Weights of a small segmentation model: adamw at rate 0.0035.
Rows from block 5 of the decoder of a small segmentation model, named by matrix and row number. Each number is 128 + 24 x the weight over its row's rms, rounded and kept within 0 to 255. All counts start at 0. Numbers have three digits each. After the name is the row's rms in percent of the matrix's.
After each channel's rows are labels from the 100 images, of 14976, where the channel reaches its highest value: "strongest on" is what is common among them; "peak at" is the part of the image that holds the peak. Only what is clearly more common there than usual is listed. The data: coloured fractals of 300 iterated function systems on busy backdrops.
# conv: 3x3 conv (decoder.decb.1.1.conv.weight, 128x128x3x3, each kernel summed), inputs 0-127

conv.81 070:131088112138125122166138128112155139126096095091133122123157071179149144135166135086143091140131121124101112167108126141101129164146136144105159191125095175139096128139104108142112113137108147119152129123141148117128096124142128134120143094144163120079127164108125132092142095129147130129097128141108160083125079148134108108126156119111124106167150135157178111132160116123120124071173
strongest on: dense
peak at: bottom left

conv.61 081:139132103136127143165163167146134131118114144139076141108142137198137143142194162123104155101136117128126166123126129139128132135139140141122121128160181214132131132144139116110077129132117155126157108182118124136159147126131094137150128151142082109140189100171136125139150129138135180082117120127113143129148134139158137170089132122113107116143137093146118115119153127143158127122135
strongest on: dense; grey
peak at: top right

conv.106 072:142068114148166106135118136153162137152071086069138166108114122148129126118139111122129127104170140186110128139138128140101120117170159128112138123140126117172134121107141127126138130135126135125121138136137169143127076109145140129141187060192134128125108091132106165072137102155143149151116131126135136144124127114133127123105126121124115095120179105183099106104125120103127134122127
strongest on: grey
peak at: top right

conv.10 099:133113126141138162128154140121133158127127124114172117123112160079080095150160063078128054107113132102150107171148172111113137175130140144106090133151149074123139169107099135153135129122074134125122175132138144122124134127134192149123123109123112131164138116133146132122136149132171140189127138089160117133140133119123095118147105146150133130135134146133114124123090128128122118146121
strongest on: dense
peak at: top right

conv.62 085:136097163144145124117134136119136112126126156118123118129158131153174133166130090138084087120109143138134099172150154117149087128139151091149137105127097068124167119168124151123142101122116151125118134149111137158161119150132172163121143122131126118113143146118138147098091147133114124159118137111091105103124099135117106071178135129132150139136142143141127150086163134108026150120109
strongest on: dense
peak at: top left

conv.30 089:142127137145143118138132140120140155148147115130159126107102135180093103189233095172154114112118132098148112150145132147116109148147149140126126145111150209136126154123095133124141157125092174125146112136107097132145142123144172168128142123139176115119097151152129142118156130157110114151145155103162116111122129133114113141102152120144140143175143138146152144151136137132154142127161
strongest on: dense
peak at: bottom right

conv.31 120:137122119139143155134171158130138158150149095128140132105085166177093100191228083116162112099130140090133114145155115127100121139139135168108095120134146164130151177104092129108107108128102146123136111120143058123135146143140161138132145105138136121132134089175140142130161130148150132164157139131160108128098138143105118137114150115151121120128139109139113125148136129140147123129143
strongest on: dense
peak at: middle right

conv.14 087:162086110153159102136118132135162139151093092089124181111128108133120117111140126126125125118195149171116122117147141130099136122185161110105129124122112102182110117127136133137151134121121158148134120140125164141117086112154119116137205077202122110121118121119107157089138116152121123123127129124129138134123133126127165117112136130154106103107182123200108113153141143118110137133129
strongest on: grey; dense
peak at: top right

conv.18 081:098131140139125111062123132133135142138131098127175128173079145081127130092132108117137166176116124132148136125109145124130148120130129131119153138124104127128180140165125100111161164137056103106126152151068114069130120099140133129145122126121157141108154117150140121128085089140126157167116072131146142159118081095137114112131128148124160139139133150131103155130138077133131101140126
strongest on: dense
peak at: bottom right

conv.0 109:129098125138134106139138147137141137143120105109160127119113157168101071195171070118108079112116112160169156115097128125111089140134132081105139107096126188124088093092166139144147126110130117131123143117143140160173104131125162147143132099123135100131119121134129148098134100143091118157119157129111127099130139098122101167090087128106128112119129135127162120131112103118177122118156
strongest on: grey
peak at: top left

conv.55 091:145115123139143151136173121127127133139124119124117115132116113174152090177187088133190157132105152097154131197156180131124117169136148169130139142185155156113104172131118138143088133163126131125167112141116093114155134142131114079126121118121156123128153113157156137113129138129108109151117094093098135123091100175138124113177135123135128134121134141132118120125149145134098117135091
strongest on: dense
peak at: top right; top left

conv.91 106:131132154127133149137128096123132101116148158139089140121140096123186160146110219183156181204146133134160157145152143150130127155143155115137144158125177124140157169155120133130105124111144112134138114136137139135141139152134118135130142134149112192137149155089143122138115165118081113099147134135131124138130118137119134166172147142132122131172153135142161124111110147135163127115112
strongest on: grey; dense
peak at: top left

conv.121 098:155151134128152136136128106161132135137152143153142148133158159126126143173150132147139200154150098109143122095132116081126176137141130119125121166117121124140151107137113122113126123133148105141144142061150120164147151127143134123110153151147108121140124204154162116150125129137075136160128108116094121142081093094094134172115126087135121129128145169151103120132111138148161118125059
strongest on: grey; dense
peak at: top left; top right

conv.47 085:133103157148136118120122158116142147130115116102181105122113128145066127163110124153144086099104130125138082152110152163133156141114130117126156165107136150112159136119104137136150148128117188128145152177118159127142111117150188140129116113109159141116092122125135141103133121127185148168104130201142147135152086141131099053126158099123147141142125128121153139128127118143089119134136
strongest on: dense
peak at: bottom right; bottom centre

conv.44 123:118131143129124120123118089137138132131127128123140108101133087145167145192158111090163112135101110112145150129123181144140159145120140174146157101134108145111041109170120125124113148123100151130086127132128137144115133133133093118094113130110152091155133139084108124122135136142086099140118150113072143130120146083140144088149168094121146144113127102119099147096180149119090110116114
strongest on: dense
peak at: top right

conv.88 168:129146138126130138147132113138126103118155150150121142128141120160193147156118204195136226182141141116155155123144138145127134149135142118131167148143151128134167156182127146101111125117165130136146154140134114141126150129130094098141133145142122149115147174117153117152119158122110126127150133105111129128161122157110141175141137133143114127136143165139177119129141141149182132132100
strongest on: dense
peak at: centre

conv.101 090:153124138149153139144161171138153150150151157143133149117139122163121134150161112119142093127141128153148142202137099146122155183162151062123086172139095165153111134126154144135153119122139142127152143148134153130159146154149151172150156131155131115101112091102132156141132158145136162147145144116123148145122153123143086163155117145118121118142159106159097119141099099167177141116150
strongest on: grey
peak at: top right

conv.4 183:134100114138133130139137119135141134140122119105133136104080154171141096183194094141159146120135108156167155119115069134114099124139135080110125112106143196139100131087166121135124112140135112131132120127134158117176115127133119109139139104140118109137116105116114146105123104145074080117132117126136134120103145094128089201096104138118117108134136116137121118120100107101195128111145
strongest on: grey
peak at: top right; top left

conv.90 078:142114136140139152149106096128143115116133147114067139109139059129152158110113195143162151176143138150145138169151144168121146145142164111140142152108155132141121175140128130134094131090141103139147098131145147134136131139143124128138150126147116201167142142080106136111133154125074094074137143136103136135131118122139162137165143140130118135164152126150169123086112137113120127138097
strongest on: grey; dense
peak at: top left

conv.71 112:138134126139137118149126149135148154150133113131143106121104135135112142094156127098156136104114068095149154139067085165125180146125105168125145143146099130131139101132125134124113111147141118101179139135141089130109124121144091125134132130114157125164095110158111123126136115140179133151115116129114172160112114146130166060109116161068130127119128084131103123121168083132060124117126
strongest on: dense
peak at: top left; top centre

conv.96 110:138139136132135127148134176130144138137152160155135139107154130155139135154174126131089090133130124125132132131132084137114125154145135047109093146105056144145086120109147144092168132130141157125141148139129166138143150142136138171140137144138112085100099097102120137155125162136136135175158160077123167105149143118134083182122103146122111108121134110135117104144108099140171140117149
strongest on: grey
peak at: top right; bottom right

conv.76 085:120115115141124130108146144144145109138126139133077145136142131173174100149116097154128151176145085139163144130090102131134119109141134114126113131149114115142094134108145134120064106103110189120175115163082174132132121124141137126172142121152119096083138124132165130125096114137119158141102134116085113104170131168101105168138088129082126114104149166143145103107150101144162119113120
strongest on: grey
peak at: top right

conv.21 087:123138105135132132093154145104097141127135123127127136124084138073089164077115138129158139102129168123154095154165121169113137138130131095106108145149145112131189180109102122136118156120111120123127149118089137068162151124120146147114124133135157153129109118139137117145119127129138102133130127112185119132098101063081075133101112110139136132145143078134108132094112075127116101118124
strongest on: dense
peak at: middle right

conv.13 118:118133134143130127100136142125136154144132119131124111116138112114142108158088123163154127151112137104129119100110104106123123136126123143116137108127145125126154138117119110143108109106139068108175123125121125109113130135148108148137127127108135107082117101106126140126130124142135129117122128109143149135091109156096114013135072122105130126118121132124125122113114089131000103087158
strongest on: dense
peak at: bottom left; middle left

conv.117 107:133108145136137149112123121109126120122106152113114127154137127161156149146128179169142143177134136168116133145108158116157133135141145145145122159114165176131160151119140117131123103124139099130146111149100140126166110142133137148123136124134129165145166160126130130108072116103134105120115109196114111135152100149181141072164180156107164141141145169140190152093115130126081121090124
strongest on: grey
peak at: top right

conv.7 141:091086115097105088106112110124108100088095118094144102128137144138103114154128128137105117136112116146094126130053153102114111110142135171116164135130164126127133151123135117136114145148119131107103139112163128140138077114087153135094127095125135126166115124137120136086092094079106117146097161138139136146103094144135138058108160125084121101143131128138118119100117148109061118132107
strongest on: dense
peak at: top left

conv.85 115:110107140134126092138088106105130123111125107110157127088091073126080088122139150113106102081127146137100118112135160144096107099136144094101149089092151157129114142142126090147127160127105128134072129126147172133105107100130141119113135104133151117108089133082085134115130129122077120130124156100154153124098125081104129173074138101138112113139139092133111125085130136088112144138136
strongest on: dense
peak at: bottom left

conv.24 084:134100143158143102115138172129158152149128107108166133139107122168094098171162104108137083118120119132131108150134137139118105128147155129120148180099133123139126134126121115136138141110049179117150144146106159148167102109153180165141152104136175098103104143131149154105129101162164135183107142140120099103152109135109102156093144129130153122138151158147147138162129139147157140139155
strongest on: grey; dense
peak at: bottom right

conv.119 075:154122135152143111132117137115141146154136146134101118124119136172167113128177119165119126131119058106128141149131111093147149132135123126137094173134131086128110098133145119173141135131103122138170127124090151157132132151152144145140138143127167106108131133138131138134109132139160125160114136065076139108071111116124106055135129183106142139144129165132127136088151122110051129134139
strongest on: grey; dense
peak at: top right

conv.40 081:127134118141133124122116137132107167129118117127158106115124117159099141148152147140134131107110157107169125146140188176126187138125134184124193164138144186121169139125119122150141199160127147142154168115128133146132142106135159121131118133116140157154128138156133120130124098116106126159110155097133136130086090142164167125118170138145125129151142123124135133138182188130116138175127
strongest on: dense
peak at: bottom right

conv.67 120:133129109127129137140135134134124115124127114128121135155092121189177088164193123145131146133137124123190123168152114119127105132137134086131096143100105074134099134129128138061089108123136137137155136131114126133134132111120089097134134133137130056121133148106144129128139145125131063180130131065117140138147131129091100159121104121134124134130133173134130123108064120119141114143100
strongest on: dense
peak at: middle left; bottom left

conv.103 074:147131123133143161154126139122141150137133143125092136103168108102157172090175134111102130168126133115151148197145139142124129181155148119135103197124108114147100179137117138115112141135105125131160131114118154105195139127137096170126141136139107119172125132103103141121145152130116063132120124134104140143142120127169155159148137167124116131149150172144173118150110105138136144159143
strongest on: grey; dense
peak at: top left

conv.110 080:140154135136142114109112131122105148128140129138167130121132122143093132114131090141146112116135122063103079172151112161135151128133124161127165185110123160140173123142099110125125139109102100158174168095124100109131140117147169132122121159126170153147101131157137118143118113119153116134103117117113140107087065154132148136109169126157144141114139155136122144170153185143115152195121
strongest on: dense
peak at: bottom right; middle right

conv.104 072:134125150118141145139132127136140107125153107135125134132080123145169119121172099119081114125138111135160162148128142130108110141149155171129129157136143139151162121145131115109124136131081139124120122149110098084166112089123112101126153093150152097168111165112158130124134131141165091132134147134164103142092134099087128159170107123112150132136151090154083143126054106135206153126145
strongest on: dense; grey
peak at: top left

conv.84 118:127119149128135156127195149140133137133154123124163126100134136161063078166164080095178096120124137106135136170127135160101145157134144140116163118145167132133118160115129120130119128118108136123102144115144070117113131148130181131132139107133154134148126080155147127118139164130145147160143158114154122130058128113075146162171126098140123124109139109141136128120112108141167114156116
strongest on: dense
peak at: bottom right

conv.53 069:135068111151153116123116134153160134141102093072144154111088127152106119137133097101139116077151168183127142154153152152098142115160173149110151117152137124152132136117136138142120145139120155138118141162142139143135082130139153111130172047173132126151117092145115156071135118144125168150129140131135132145121145132137139125118128113140110098123168087173083116105130142111127132128137
strongest on: grey; dense
peak at: top right

conv.82 096:126113145128132130131148120126131130136138122112156130077086115169088075165156064110180087071120124102105140175127118155108102122133146118113160094111169163130092165120117127141116115123127120122093139121131036114129128152135168142131133107133146159106085108126121123117135153138134147158137148130148125128117152133092118124139163107139116122150133071136097123121099119106137105106131
strongest on: dense
peak at: bottom right

conv.70 107:128125132129131139129123146126135115128137121128154138156090147165144124163182139140106118110135119134209132153146111111133126142132131060124106149091123076135123155128128159071135121113137162138167175150113132139148126116126133103142130134139130072125123155112151127131142138132124091182129163080127137129192148140113097171103115132135144135144131149138136137121044113118161113135143
strongest on: grey
peak at: top right

conv.83 086:134093153145140096154114096119142139130122130101126116100102091135093091171136120112127074134120123140109131120120156140112137168149149101120146136088176192134109122147133129164134154146146132136106103119135176126150103131138156138120139103131146146101096130062109141103143145137037120112111167135170159113121123126123126153110166117128129127194147108137140135107139131122100136100152
strongest on: dense; grey
peak at: bottom left